Rows from block 8, named by matrix and row number. Rows with one number belong to one channel. Each number is 128 + 24 x the weight over its row's rms, rounded and kept within 0 to 255. All counts start at 0. After the name is the row's rms in percent of the matrix's.
# convs0: first 3x3 conv (model.decb.0.0.convs.0.weight, 96x192x3x3), inputs 24-35, a 3x3 kernel for each
# convs1: second 3x3 conv (model.decb.0.0.convs.1.weight, 96x96x3x3, transposed), outputs 22-32, a 3x3 kernel for each
convs0.43 089 [102 142 130 139 148 177 101 195 109 145 107 120 164 153  82 118 113 162 127 103 181  84 173  62 115 161 172 110 150 123 150 160 108 112 147 119  62 152 104 141 171  98 144 139  65 130 110 140 153 128 145 148 135 107 125 153 114 213 115 159 138 137 121 148  95 174 135  99 109 149 141 102 152 157 128 162 121 138 176 157 118 165 141 128 141  93 153 120 152 119 104 116 166 185 118 162 121 119 109 121 130 100 131 161 164 171 184 127]
convs0.44 096 [125 138  80 118 128 132  88  54 178 171 123 120 121 128  98 149 112 131 160 150 107 113 130 117 209 172 130 103 127 125 133 105 140 151 102 155 107 140 132 137 137 158 130 125 128 111 120 139 143 130 127 142 154 152 115 154 108 133 121 142 166  87 110 136 121  85 131 129 145 125 118  90 160 121 130 105  89 146 126 189 164 145  97 131 106 114 124 126 132 103 128 137 127 106 109 137 105 138 128 108 147 105 171 103 161 129 146 109]
convs0.45 124 [120 109 151 116  87 132 164 111 133  96 134 141 197  91 133 100 121 127  91 139  89 123 130 103  79 128 145 172  99 138 109 139 143 148  97  81 113 122 138 105 116  91 142 111 125 137 108 110 117 135 125  88 185 156  83 173 100 160 112 142 117 100 161 122 161 115 139 123 116 144 130 124 139 120 119 114 158  60 113 147 142 135 133 136 107 128 139 159  83 130 109 148 121 121 130 100 120 116  92 114  80 123 110 105 150 175 159 116]
convs0.46 086 [113 138 111 134 109 173 124 155  90 144 170 124 117 139 160 129 152 161 114 123 109 124 147 133 121  94 131 115 155 149  66 141 150 160  99 145 154 120 163 132 134  90 120 111 105 104 128 125  95 107 136 124 121 133 107 148  95 143 133 136 124 136 111 125 154  99 105 105 144 124 130 145 129 137 129 143 131 129 118 154 111 105 111 131 111  79 139  99 111 116 149 110 103 109  70 123 153 146 126  99 103 168 125 152 121 104  91 128]
convs0.47 111 [131 149 105  99 105 128 116  96 113 112 127 126  98 151 104 165 142 164 102 169 137 142 137 111 107 116 135 146 106 142 138 139 101 166 147 132 127 154  87 129 157 144 157  93 134 111 188 102 101 145 185 185 121 159 160 108 133  88 183 117 137 115 152  61  87 201 133 199 144  74 108 104 117 141 152 119  91 161  89 104  77  98 130 123 128 128 139 136 141 120 121 131 171 173 170 107 169 135 141  86 205  53 113 132 159 159 146 132]
convs0.48 114 [146 141 101 105 160 131 101 169  88 142 135 134 122 152 132 129  85 176 103 122 140 108 102  97 125 104 127 151 129 137 118 109 106 139 150  99 133 144  96 140 109 111 148 133 169 129 170 140 108  94 141 120 127 192 135 145  88 205 131 127  91 118 123 108 110 171 135 106 101 107 103 138 132  85 181  82 209 148 155  82 116 135 144 133 141 118 126 102 134 110 152 107 116 136 111 122 124 118 122 120 112 124 137  96 175  91 128 100]
convs0.49 104 [170 162 191 110 102  82 116 123 127 125 141 120  86 131 116 188 125 113 107 130 149  96 136 147  97 102  86 146 122 101 129  74  73 172 153 159 138 117 114 140 139 124 114 112 158 127 112 102 187 155 137 115 136 138 143 118 174 117 176 100 125 100 100 102  83 211 127 116 145 106 126 103 142 177 200 153 109  99  85  71 157 120 119 134 148 134 104 119 147 128 123 105 169 111 140 106 111  96 116 114  58 101 142 134 171 148 159  95]
convs0.50 093 [123 116 112 105 110 185 112 118 175  87 143  99 107 159 138 170 151 127  65  87 153 169 155  97  98 146 149 128 128 187  95 121 130  96 133 104 132 121 142 129 107 130 137 134 118 124 192 164 138  86  95 183 100 156 133 211 117 116 118 162  83 150 127 171 174  65 110 113 129 125 117 174 143  77 147 108 128 129 129 164 107 132 113 152 162 110 119 123 135 116 122 129 133 133 156 138 110 108 127 156 146 127 138 117 131 112 125 120]
convs0.51 085 [ 72  99 140 198 140 131  82 175 125 187 119 149  92  92  98 131 100 145 160 160 129  83 103 121 134 136 115 129 148 127 125 107 114 106  85 142 106 111 118 121 116 131 112  94 157 140 113 124 112 138 127  92 132 107 134  81 117 168 110 107  83 105  79 155 113 166 140 203 124 104 137 113 187 103 110 113 107 131 169 142 162 103 105 105 147 146 142  96 110 165 151 177  86 122 114 108 149 121 116 127 133 144 121  87 141  76 108  99]
convs0.52 102 [206  99 189 116 110 156  99 100 189 150 118 117 198 136 129 120 130 103 117 107 167 200 124 150  89 154 142  69 126 169 130 200 124 181 121 159  89 131 131 119 169 132 144 122 148 145 113 146 176 105 140 123 156 129 156 104 137 141 135 106 150 105 136 157 189 107 183 135 103  93 117 139 114 124  99 193 119 202 157 106 146 152 123 121 101 118 109 154 108 144 129 121 172 118 121 111 150 160 126 161 137 122 108 124 132 135 124 107]
convs0.53 090 [ 81 126 118 184 113 114 137 127  94  98  92  87 151  81 125 126 135 122 135 144  97  67 128 141 125 165 128 111 102 170 163  84 167  94 144 109 123 126  92 154 130 133 123 104 155 107 154  95 159 142 133 131  98 140 141 138 124 106 164 163 113 124 170 152 137 151 182  95 121  99 137 179 166 140  96  75 114 136 140 162 151 149 130 139 121 149 174 135 142 133 131 143 162 113  98  80 147 130 109 128 125 149 120 106 122 144 125 148]
convs0.54 103 [102 116 161 139 105  76 151 160 137 123 131 137 109 111 120  96 115 131 119 153 113 137 192  74 180 155 100 168  81 112 174 136 105  99 132 120 108 149 123 180 102 138 124 148 128 103 189 100 118 136 105  87 139 156 136 137 133 142 181 114 124 102 137  92 112 128  95 133 151 123 130 129 115 166 130 156 111 105 130 137 133 133  92 136  99 171 129 170 125 136 133 129  87 147 142 128 137 148 126 106 145 157  89 129 136 148 129 117]
convs0.55 114 [123 107 150 128 163  92 104 120 136 165 121 118  86 124 148 129 126 147 101  89 159 119  80 129 130 123  84 117 135 127 126 162 124 123 129 133 155 114 135 172 118 169 125 102 126 113  89 115 102 190  80 143 154 120 105 146 117 181  77 134 120 142 146 104 120 167  99 112 182 123 109 123 124 111  95  86 101 110 137 139 148 118 126 134 153 150 133  99 137 130 147 112  88 119 125 136 148 135 127 142 117 162 112 161  66 140 103 143]
convs0.56 092 [ 89 160 123 185  85 155 100 112 108 115 114 145 127  87 116 148 103 108 127 153 144 146 122 144 164  69 139  95 183 102 135 120  95 175 156 168 113 131 104 121 134 123 106 137 110 183 115 107 112 117 119 177 117 133  90 166  95 191  96  99 160 125 105  93 136 165 114 129 107 173 132 191 160 136 183 111 139  88 125 136 113 120 137 132  66 135 113 123 120 141 129 116 162 130 155 107 147 110 139 133 120 170  95 133 130 131  99 131]
convs0.57 091 [145 101 127  80 149 110 112 145 100 135 153 135 179 131 113 118 221 137 124 105 136 115 144 163 150 115 126 163 109 117 112 136 145 130 138 131 125 144 143 128 151 148 155 119 139 120  87 165 170 118  97 119 120 154 139  98 100 174 135 121 112  93 194 127 141 130 107 132 130 127 106 102 132  95 137 125 105 142 135 110 188 100 110 142 151 143 140 115 125 120 149 117 152 118 128  84 115 129 135 161 132 124 109 117 165 130 128  99]
convs0.58 100 [167 127 147  90 187 106 141 132 111 134  94 158  93 138 125 100 129 137 133  77 166 145  94  92  78 138 178 150 195  98 130 110 180 156 126  82 135 137 123 128 161 129 106 138 125 120 122 112 151 132 108 128 164 121 156 145 152 110 140 120 142 109 129 107 106 104 166 113 110 176 144 116 110 119 112 109 145 152 110 116 118 152 107 133 142 124 137 113 105 113 127 113 106 129 156 156 100  98  90 171  94 109 107 118 148 124 158 146]
convs0.59 095 [169 164 146  91  96 108 221 156  98 175 134 136 150 137 119 119 100 128 111 151 124  84  80 127 134 151  74 126 112 120 107 134  91 133  96  98 115 125 100 107 112 135  88 112 108 167 104 131  65 137 141  78  91 103 131 132 142 158 150 106 170 156 107 147 127 105 173  93  87 148 137 145 129  96 101 118 163 139 104 145 137 148 119  93 147 135 128  98 113 129 138 126 112 115 132 168 148 127 141 120 142 124 114 133  94 124  99 201]
convs0.60 095 [100 114 109 123 121  76 143 154 157 135  96 146 142  73 128 152 154  99 112 131 145 150  61  89 153 113  98 151 116 161 146 127 111 146 137  96 118 121 131 120 120 160 123 112 180  67 139 104 125 109 154 142 196  86 100  98 153  93 161 127  71 129 159 117 111 116 101 112 136 157 117 117  83 175 158 134 113 130 134 152 134 130 116 138 149 108 139  98 140 132 110 128 141 138 169 125  82 125 133 151 143 125  98 143  79 174 167 140]
convs0.61 090 [144 151 116 159  90 126 153  82 110 140 156  94  94 143 107  90 129 179 147 142 151 126 120 151 112 167 138 118 105 143 169 127 116 175 178 142 146 160 112 114  91 195  69 121 148 116 150 110 147 128 141 138 129 110 113 115 142 128 119 138 110  89 124 138  94  98 168 180 108 146 230 120 155 132 133 137  97 101  48 100  62 128 128 131 152 123 133 132 141  85 178 102 127 115 133 124 117 128 106 130 135 125 102 150 147 139 140 106]
convs0.62 090 [175 103 133 130 113 164 140 109 162 159 116  96 147 102 103 139 138 137 119 196 179 151 153 141 116 122 152  80 170  89 141 129 161 150 117 168 118 143 119 133 148 128 124  90 145 166 149 118 158 126 143 114 152 127 104 129  92 196  94 216 153 106 123  81 164  95 134 111 128 127 164 147 157 122 130 110 124 140 147 103 142 151 118 116 157 122 109  99 140  97 154 129 132 108 130 118  91 122 131 161 118 156 139 165 111 134 116 169]
convs0.63 091 [121 154  93 120 124 114 133 125 145 155 114 117 155 141 123 116 136 150 125 148 104 117 161 137  78 130 114 118 146 111 130 168  94 118  94 126  99 151 147 104 126 114 106 147 109  97 173 177 110 142 126 162 138  90 124 124 134 143 150 127 136  82  90 120 133 143 101 146 183  94 106 112 163 154 122 154 131 113 123 140  92  98 128 132 141 153 116  97 119 121 102 108  93 129 142 124 162 146 130 110 109 128 103 141 114 167  85 118]
convs0.64 112 [151  91 107 114 121 119 148 108  77  95 158 113 145 133 118 176 109 111  93  83 120  39 157 102 134 116 111 156 181 174 153  73 128 141 108 129 111 144  90 128 109 175 149 118 114 140  84 104 124  48 153  94 138  85 132 156 114  87 101  90 174 110 117 131  78 170 108 101 127 113 149 129  99  90 152 188 126 165 130 157 155 115 138 125 111 141 120 153 116 114 101 129 147 229 170 141 109 129 107  89 150  81 153 116 152 142  97 129]
convs0.65 116 [128 114 100 100 113 143 188 106  91 113 112 129 178 169 125  98 118 139 132 135 115  91  93 125 123 160  98 126 146 177  88 105 127 142 123 122  99 100  83 101 133 122 139 105 146  90  97 103 167 153 114  85 101 167 120 145 147  96 133  82 167 141 140 100 129 111 115 116  91 165 130 127  98 116 133 147 149 132 112 148 126 121 146  80 131 124 153 146 119 119 111 170 147 130 118 151 124 123 166 110 120 117 110  89 188 115 167 135]
convs0.66 094 [164  96 164 161  88 206 186 149 177 123 132 116 117 127 102 172  93 136 138 105  97 154  92 147 118 135 180 116 130 114 148 155 188 161 159 104 100 109  93 126 173 124 118  92 116 134 121 129 123  68 141 122 149 124 141 156  72 131 101 130 129 126 118  91 116 107 114 154 116 129  67 148 107 110 185  80  95  98 111 136 127 147 138 107 134 153 165 140 163 110 156 114 122 130 130 139 104 144  88 107 110 186 140 138 111 138 197 129]
convs0.67 111 [141 133 125 109 142 145 101  90 128 137 128 135 109 118 138 111 141 100 145 105 141  84 136 109 131 116 154 118  85  94 160 205 105 114  85 161  76 117 143 183 140 162 140 120 127 135 142 151 138 124 170 193 105 196  81 142 109 114 105 127 116 136 114 132 120 150 167 112 176 108 194 154 173 114 101  81 122  84 107 115 114 113 136 122 133 125 136 119 156 125 121 124 131 147 144  82 151 145 127 108  98 111 110 156  87  98  99  79]
convs0.68 108 [145 153 100 136 169 111 151  93 117 149 173 108 126 119 133 125 118 118  52 157 132 160  86 124  91 103 123 166 155 129 105 161 123 143 101 137 125  98 131  99 137 165 131  85 137 155  57 135 190  78  89 131 153 151 133 163 145 108 151  88 198  96 128  74 131 125 107  76 126 129 103 163 125 157 152 103  86 116  85 137 133 127 138 128 104 118 107 132 119 159 129 134 119 190 104 112 100 148  92 176 118 141 137 129 125 107 129 106]
convs0.69 124 [109  73 102 120 173 127 120  81 169 131  94 188 106 153 111 111 117 105  91 141 116 148  94 124 121 125 116 103 104 159 113 169  96  77 101 114 105 123 110 127 137 152 120 146 105 201  68 122 129 142  94  98 172 124 145  95 145 195 115 139  67 145 159 116 115  83 128  74 120 126 153 116 102 162  73 105  90 156 182 119 122 127 134 137 132 137 149 127 126 115 156 132  92 123 152 140 115 179  86 131 137 104 160  71 150 131 166 137]
convs0.70 095 [ 54 114 124 151 103  78 109 161 156 147  97 135 154 167  82 114 143 138 166 139 113 117 184 187 178  80 121 123 170 120 110 161 127 134 117  97 110 166  93 132  94 179  83 126 162  98 160 137  82 156  89 153 137 180 125 123  77 139 114 170 107 148  88 129 131 109 170 117 135 110  86 182  85 111 159 106 145 140 105  89 134 151 114  94 164 153 111 126  92 108 123 102 153 119 122 134 130 158 137  86 175 177 110 140  64  89  99  98]
convs0.71 093 [131 109 108 165 131 170 100 161 186 183 113 140 110 119 118 155 131 147 149 129 127 106  93 133  56 143 155 149 132 137 170  99 125  72 121 109 114  86 138 150 132  89 120 132  89  88 146  98 119 118 136 128 137 120 103 138 126 118 126  81  93 194  84 146 134 114  86 127  89 166 109 190  87 127 117 105 138 154 119 118  94 103 134 129 151  82 132 104  99 142 131 104 115 127 139  87 142 121 128 107 137 106 138 117 123 142 118 135]
convs0.72 116 [111 120 103 143 165 185 137 125 123 154  98 121 106 141 137 109 113 150  83 190 139 154 148 113 131 104 117 140 126 117 135 141 171 136 143 144 138 181 157 155 105  67 116 149 129 157 156 109 136 126  84 121 134 137 105 141 124 131  77  91  80 132 125 122 130 142 134 151 122 132 135  97 114 149 122 104  93 131 143 133 104 132 109 116 104 137 139 129 138 121 145 142 103 107  80 164 114 119 137 170 159  83  74 172 181 147 179 150]
convs0.73 112 [ 89 134  78 119 152 127 147 102 121 112 201 135 124 161 101 167 118 123 124 127 149  93 151 151  99 154  68 127 156 141  80 153 129 136 166  85 157 121  97 169 142  90 121  73 122  92 148 162 141  84  91  89 114 126 131 109 121 128 153 141 118  79 132  91 132 149 108  90 137 144 104 185 164  84 120 131 127 106 129 157  54 128 161 134 137 126 135 133 123 128  83 174 135 161  78 135 164 158 172  73 147 110 108 126 207 167 112 158]
convs0.74 101 [ 56 143  79 141 126  97 223 148 185 134 140 146 142 110 130 107  84 121 174 157 175 145 158 141  78 141  86  89 120 114  94 166 141 147 133 147 167  98 130 152 120 177 117 151 112  56 150 137 129 153  82 147 116 153 122 155 128 125 160 135  71 100 212 130 129 130 239 158 137 164 144  72 154 147 116  82 136  78 108 101 198 149 179 112 139  74 150 100 152  84 143 156 121 147  96 137  94 106 102  93 102 123 101 138 168 126 153 135]
convs0.75 105 [101 142 123 166  66 143 166 143 151 170 157 157 150 117 133 129 168 152  84 117 137 113 148 119 133 125 130 132 147 166  93 137 125 151 135 125 160 113 130 135 132 114 113 137 130 157 119 149 119 119 147 145  88 119 136 114 140 146 113  95 118 110 127 113 103 121 154  97 121 125 136  97 109 143  69  99 165 128 129  81 174 127 121 109 133 136 118 119 117 113  97 127 115 153 146 103  95 109 165 136 128 140 133 137 184 157 131 119]
convs1.43 090 [151  94 150 118 160 128 113 117 142  77 152 119 113 136 135 125 165 159 108 150 154 156 162 144 134 141 126  80 130 143 164 108 148 144 118 140 104 148 140 157 100 108 164 135 115  80 120  88 145 116 137 109 137 101 143 144 129 111 149 127 132 130  93 149 172 125 151 144  98 132 112 149 124 154 116 118 129 115 140  99 180 105 123 156 133  94 105 138  69 136 160 108 163 101 145 143 131 111  96]
convs1.44 097 [157 119 140 101 141 109 131 127  95 138 140 142 148 166 164  97 111 106 125 159 100 173 115 108 108 144 146 115  97 121 120 119 120  69 119 194 118 130 145 155  78  80 125  85 119 156 103 155 112 120  75 114 129  86 156 141 163 127 127 115 128 131 109 136 137  88 132 186  73 128 107 178 130 100  95 129 112 157 149 134  95 126 151  88 159 126 147 151 113 158 126 168 106 145 152 130 105 110 140]
convs1.45 122 [152 133 121 129 152 180 162 113 124 130 149 100 137 106 117 139 115 128 120 112 144 134 105 139 147 137  99 145  93 144 115 114 189 107 131 112 126 142 133 135 117 120 131 188 131 152 191 126 138 171 154 187 126 255  87 101 122 119 122 164 123  82 173 137 143 118 149 123 128 156 113 156 134 137 122 145 102 111 116 121 115 116 142 168 137 124 147  89 162 113 151 140 131 157 134 136 132 150 118]
convs1.46 085 [117 166 131  88 114 167 139  99 128 117 146 124 164 153 117 121 102 142 115 103 126 161 151 105 102 153 115 124 115 128 102 143 170 101 123 106 120 114 175 137 115  86 130 117 110 139 153 166 106 139 178 126 133 137 135 119 114 101 146 155 162 110  99 167 154 120 140 124 154 148 134 152 124 151 124 193 171 107 144 124 127 106 115 162 164 123 166 119 103 111 166 122  99 114 125 155 137  92 122]
convs1.47 116 [112 147  72 132 114 152 136 117 164 145 113 171 110  78 143 132 177 122  90 118 137 116 147  88 121 158 163 106 154 129 158 131 114 134 102 118 103 129 179 121 139 134 138 109 128 156  93 182 211 115 139  81 197 157 111 109  91 146 181 180 143 139 111 103 131 124 153  95 158 118 134 133 127 126 141 132 105 116 117 108 127 117 134 120 131 109 146 121 121 151 122  93 107 150 115 136 152 132 152]
convs1.48 115 [136 118 188 154 179 120 135 140 137 150 108 113 135 154 152 159 127 115 110 108 111 161 115 120 104 128 167 127 117 106 126  90  96 116 168 130 110 144 137 133 104 111 163 118 134 136 112 115 165 114 163 136 111 151 137  71 114 135 124 139 109 145 115 114 141 102 121 133 146 109 134 113 141 120 126 110 113 173 143 140 102 135 163 179 139 141 112 115 132 144 156 135 162 104 142 151 130 130 161]
convs1.49 105 [145 100  85 152 145 145 108 162 136 161 125 105 140 130 125 156 106 133 116  68 101 173 135 162 197 138 116 119 151 116 103 122 115  94 120 109  98 112 116 151 109 181 181 165 130 146 107 115 123 127 139 132 106  85 143 127 129 127 101 127 125 136 199 108 122 109 110 112 124 112 126 128 123 145 128 130 140 165 148 122 125 152 159  98 114 141 132  95 152 113 130 141  80 140 134 141 175 137 132]
convs1.50 093 [124 122 147 147 127 125 152 132 127 131 174 115 110 118 181 165 131 137 162 116 139 131 174 141 150 130 171 105 110 138 140 109 134  99 118 128 103 142 140 129 110 171  93 158 126 104 151  80 105 103 126 112 136  92 148 120 180  88 109 109 135 139 106 155 146 126 169  97 128 153 130 153 128  96 147 138 115 160 116 135 156  95 150 155 113  98 119  93  91 163 151 119 162 144 159 103 196 158 166]
convs1.51 091 [113  96 149 106 112  85 144 150  94 121 129 103 113 146 168  92 122  92 187 152 129 123 140 129 128 138 132 156 139 100 159 125 183 145 124 146 152 171 140 192 136 124 135 120 135 158 153 171 107 127 175 154 123 142 141 131 151 130 136 138 144 141 158 104 125 166  94 114 114 111 129 149 124 130 131 132  86 117 145 121 160 153  85 145 113 114 115 137 136 123  90  88 180 101 137 153 123 129 149]
convs1.52 094 [137  86  82 122 153 111 118 132 101 116 170 137 131 123 142 134 170 103 145 110 109 118 110 149 142 173 196 140 116 123 133 110 143 158 122 102 126  88 142 138 156 125 142  80 170 142 138 113 108 106 150 132 162 119 138 102  80 104 145 128 147 115 166 113 122 129 120 178 147 170  96 157 123 127 121 123 175 116 106 155 133 114 145 135 137 130 138 128 143 165 100 136 131 141 141 115 124 112 123]
convs1.53 089 [128 113 115 124  86  98 123 112 157 121 131 105 172  92 187 152 126 116 134 100 112 114 116 140 139 117 146  96 152 106 154 104 136 102 114 128 124 138 166 120  77  67 147 101 125 125 143  92 129 133 120 143 146 155 119 117 123 147 104  90  81 136 107 126 124 163 126 135 186 171 128 181 179 134 143 136 133 148 134 116 110 155 172 141 123 120 166 170 167 183 157 111 131 125 140 176 140 107 158]
convs1.54 103 [ 85 141 117 114  91  87 115  89 133 127 141 119 137 128 118 143 120 159 127 159 129 102 136 195 126 131 102 123 110  73  78 137 120  89 131  76 131 161  97 110 102 126 130 115 143  89 123  81 102  93 117 134  98 133 118 117 153 141 123 124 104 103 125 158 107 108 151 110 131 101 153 115 131 137 130 141 123 138 127 139 123 144 141 126 148 121  72 158  85 110 171 108 153 154  98 123 132 157 119]
convs1.55 117 [152 107 109  79 118 160 150 129 104 128  80 174 139 136  97 141 112 127  86 114 122 138  99 134 145 110 100 119 133 155 107 110 124  99 132  78  94 133 142 122 149 149 139 154 122 133 113 169  90 119 147 114 168  96 137 144 118 141 120 121 126  99 132 133  94 135  79 142 114  81 131 111 144 112 140  86 117 115 130 115  92 152 124 174 111 124 130 156 140 116 133 111 131 124 103  99 121 146 141]
convs1.56 094 [158 136 132 158 145 158 126 132 151 116 122  96 119 156 115 116 147 101 116 101 168 156 104  80 194 121 155 131  72 122 139 129 148 117 140 117 127 115  91  96  81 111 168 160 123 125  89 159 126 161 124 144  68 124 118 102 116 131 123 103 124 117 175  76 130 134 129 146  83 115 137 119 131 166 134  96 131 129 161 168 132 131 152 133 108 140 128 125 106 132 116 169 151 104  91 170 137 139 157]
convs1.57 092 [114 108 143 106 101 153 151  72 118 119 144 117 111 142 164 134 106 109 128 123 176  89  96  88  83 146  83 118 146 118 120 148 112 117 152 109 108 168 128 151  87  77 110 155 146 122 100 136 135 108  85 104 141 158 165 127 142 119 129 157 126 164 163 137 157 143 143 144 150 145 127 126 120 113  94 128 125 157 147 102 116  99 140 100 152 158 111 141 154  96 108 138  92 142 139 125 158 130 158]
convs1.58 102 [139 161 122 148 129 132 114 149 126 121 159 134 101 120 144 137 167 154 109 140 147 147 170 126 145 100 107 119 119 121 136 105 107 197 145 178 150 133 159 164 100 141 121 107 154  95 130 119 175 113 140 142 119 124 142 129  95 127 168 167 125 131  87  97 131 126 146 123 151 125 154 126 150 125 104 156 158 136 134 117 162 116 124 102 128 132 146 125 112 123 116 144 172 118 111 119  97 115 128]
convs1.59 086 [125 118  98 106 145 110 141 149  96  84 146 107  92 131  98 118  91 111 150 134 137 130 137 160 115 127 133 183 155 122 149 158 150  77 165 149 123 174 120  89 101 120 133 147  77 107 106 136 165 132 124 100 155  97 118  56 157 122 139 110 109 111 161 131 142 105 119 116 115 129 110 113 155 135 129 146 148  95 122 116 134 180 158 145 121 165 124 149 135 180 113 160 121 134 118 132 104 129 152]
convs1.60 097 [124 106 173  61 124 165 105 116 124 137 153 130 108 128 124 147 125 177  92 122 157 137 157 205 132 114 120 108 128 162 156 183 133 137 140 106 180 100  97 143 138 138 136 148 146 119 154  97 127  97 126  63 118 104 152 135 151 116 108 133 118 148  86 117 124 122 149 130 134 111 100 146 106 137 110  96 141 126  84 153 117 120 153 154 112 131 160 113 108 132 109 145 135 123 169  94 157 104 152]
convs1.61 091 [121 123 160 101 146 148  97 126 119 109 192 148 126 124 150 126 129 180 151 134 140 123 132 147 115  92 189  94 128 132 131  92  63 112 112 118 143 116 150 139 140 186 143 123 144 106  77 150 154 160  99 102 167 124 135 116  97  82  92 126 144 123 109 105 163 127 128 116 159  91 126 110 120 143 123 104 142 103 114 147  91 134 136 131 128 100 132 166 120 152 114 133  89 138 128 165 101 115 117]
convs1.62 085 [139 136 141 119 144 123 144 116  98 108 140 154 154 128 126 105 110 132 147 129 125 101 140 157 142 117 110 114 159 150 100 114 156 109 113 172 166  85 140  87 128 159 160 105 128 105 131 101 148 102 153 157 144 132 135 133 116 161 128 147 108 166  99 108 134 153 139 117 109 139 150 104 151 144 155 163 149 153 124 145 135 138 134 137  96 138 127  88 103 124 124 148 173 167  82 122 118 173 128]
convs1.63 095 [147 104 118 132 101 153 126 104  91 100 140 122 108 140 136 149 128  99 108 143 111 112 147 132 105 135 115 110 100 139 144 101 100 139 119 144 142 128  84  91 217 166 159 137 141 154 110 150 135 114 136 118 136  77 123 176 123 125 161 113 115 131 143 110 113 133 121  99  87 115  93 110 122 114 113 110 115 139 130 117 114 151 134 165 149 105 124 147 137 145 131 147 105 119  96 156 147 133 136]
convs1.64 106 [101 142 156 115 201 110 134  93 154 140 115 153 107 152 123 143 102 139 152 109  88 145 184 150 108  97 128 131 143 103 149 111 158  66 172 107 138 103 124  67  79 107 123 161 169 134 117 141 141 185  94 117 138 109 128 126 135 138 137  92 158 118 129 152 138 121 115 134 170 159 142  95 134 112  87  99 118 123  98 108 132 124  90 113 135 132 118 162 101 132 131 107  92 121 103 146 137 115 107]
convs1.65 122 [118 144 102 161 153 173 134 111 135 151 100  99 134 144 166 135  86 114 134 152 148 145 139 117 157 145 126 159 129 133 138 147 160 120 172 150 131 146 141  94  84  60  95 162 177  99 145 130 141 131 120 117 163 160 125 151  86 111 123 126 135 153 132 162 143 113 128 148 112 111  66 140  91 130 152 136  98 136  77 140  94 135 100 137 120 144 156 138 172 203 130 110 159 102 182 119 128 145 143]
convs1.66 096 [127 161 139 121 151 135 131 123  90 121 109 113 171  99 127 147 156 140 118 166 123 136 175 134 133 135 142 110 114 166  89 108 150  88 140 249 124 144  97 104 177 155  61 116  66 104 176 137 149 144 124 167 144 105 124 115 165 146 119 122 140 139 181 101 110 131 140 136 123 134 150 138 113 105 166 111 148 137 136 122 137  71 157 119 100 122 105 118 129 139 106 143 111 120 102 148 129 122 110]
convs1.67 121 [149 134  83 118  86 132 119 138 133 107 122 151 123  85 127 119 117 165 128 128 119  95 113 135 137 148 119 122  93 118 132 180 121 106  95 133 159 147 148  83 106 122 163 125 118 131 130 136 130 184 184 124 161 144 108 134 138 139 145 147 124 125  71 116 127 120 127 152 133 122 127 151 168 118 114 109 136 134 129 107 110 133 142 111 130 123 138 133 136 120 125 126 145 150 156 144 134  94 142]
convs1.68 113 [126 172 122 119 152  87 147 119 104 156 138 116 151 134 135 139 131 120  90 121 132 115 147 119 151 118 100 126 119 158 117 105 155 118 156  97 171  96 167 132 125 113 101 102 179 168  80  77 108 131 111 150 134 132 106 156 107 146 113 113  92 163 134 128 127 106 115 128 107  95 119 165 129 164 111 103 149 100 109  93 129 121 141 103 158 179 151 172 127  97 129 137 132 147 142 101 139  86 169]
convs1.69 117 [114 147  99 103 201 103 106 141 122 150  98 147 138 116 159 152 138 148 126 159 104  93 146 138 124 117 116 107 150 153 141 149 189 180 135  98 164 112 113 177 125 127 123  67 136 150 100 107  98 143 104 121 117 114 119 154 140 173 147 131 116 168 149 137 142 123 135 135 129 123 143 122 136 148 106 136 124 109 116 167 159 166  98 140 111 152 116 129 113 139 111 119 127 125 142 156 105 156 161]
convs1.70 096 [156 131  81 118 128  77 147 126 181 137  93 118 137 129 102 118 141  97 140 152  88 140 140 143 119 124 129 145 120 112 149 119 169 109 164 117 132 155 164 198 123 115 127 137  97 177 164 166  95 102 126 123 135 174 143 173  84 138 128 109 112 158 101 139 119 137 137 148 161  93 153 129 118 107 119 156 159 129 106 114 125  90  87 130 114 129  62 102 130 174 116 108 119 134 112 116 110 107 141]
convs1.71 098 [105 103 132 122 163 136 101  91  89 104 138 123  81 125 129 151 125 106 139 148 146 154 124 116  77 115 152 174 172 145 154 143 140 108 154 105 117  98 149 140 132 140  63 173  90 118 147 158 130 109 143 155 117 121 129 156 140 140 143 201 128 117 114 144 114  76 141 151 143 138 136 150 115 115 122 127 122 149 124  94 137 168 124 144 146 134 144 103 136  89 129 150 134 151 123 108 148 137 147]
convs1.72 124 [166 147 149  98 113 164 125 121 127 136  99 115 108 150  97 127 130 129  87 139 107  49  72  68 138 136 141 112 140 125 101  99 171 140 177  92  97 156 162 111  98 129 117 131 117 107  95 101 119 100 144 108 121 145 150 102 180  94 144 117  72 129 112 148 135 131  98  81  93 131 122  88  94 133 167 164 138 156 115 159 179 159 140 146  94 136  99  93  98 125 133 105 133 120 103  48  91 109  77]
convs1.73 105 [160 163 153  99 137 128 152 135 140 133 139 113 108 129 110 140 115 109 164 147 142 135 122 133 111 171 133 104 167 122 144 127 135 190  94 119  76 103 120 157 156 108 124 120 158 140 150  98 116 166 114 144 171 154 122 114 122 119 108 124 134 121 112 129 140 104 129 148 182 110 141 175 132 110 102 131 144 138 116 113 140 164 148 112 139 160 136 141 109 144 157 110 104 121 127 142 121 127  94]
convs1.74 103 [ 98 121 107 101 112 132 107 157 159 125 154 184 122 150 124  76 131 132 148 148 142 127 163 177 107 177 119 121 155 127 160 149 159 152 120  78 119 119 145 119 133 102 141 156 121 144  95 148 159 170 146 108 180  65 176 150 123 140 119 137 122  70 145 124 110 153 154 142 151 101 129 112 133 148 175 129 131 167 147 162 143 139 146 161 117 134 155 117 133 100 102 139 124 143 115 123 125 136 109]
convs1.75 108 [120 122 162 118 117 106  97 130 109  91 121 126 117 151 140 112 162 160 121 119 127  96 124 109 116  93 106 135 133 106 135 120 152 131 176  83 155  91 146  91 134  81 136 151 157 111 133 166 124 121 143 136 136 102  82 135  80 146 124 111 104  82 131 116 128 111 115 105  82 113  84 147 142 171 149 147 119 114 145  99 108 113 132 133 139 106 127 155 144 123 127  90 153 136 115  66 125 128 162]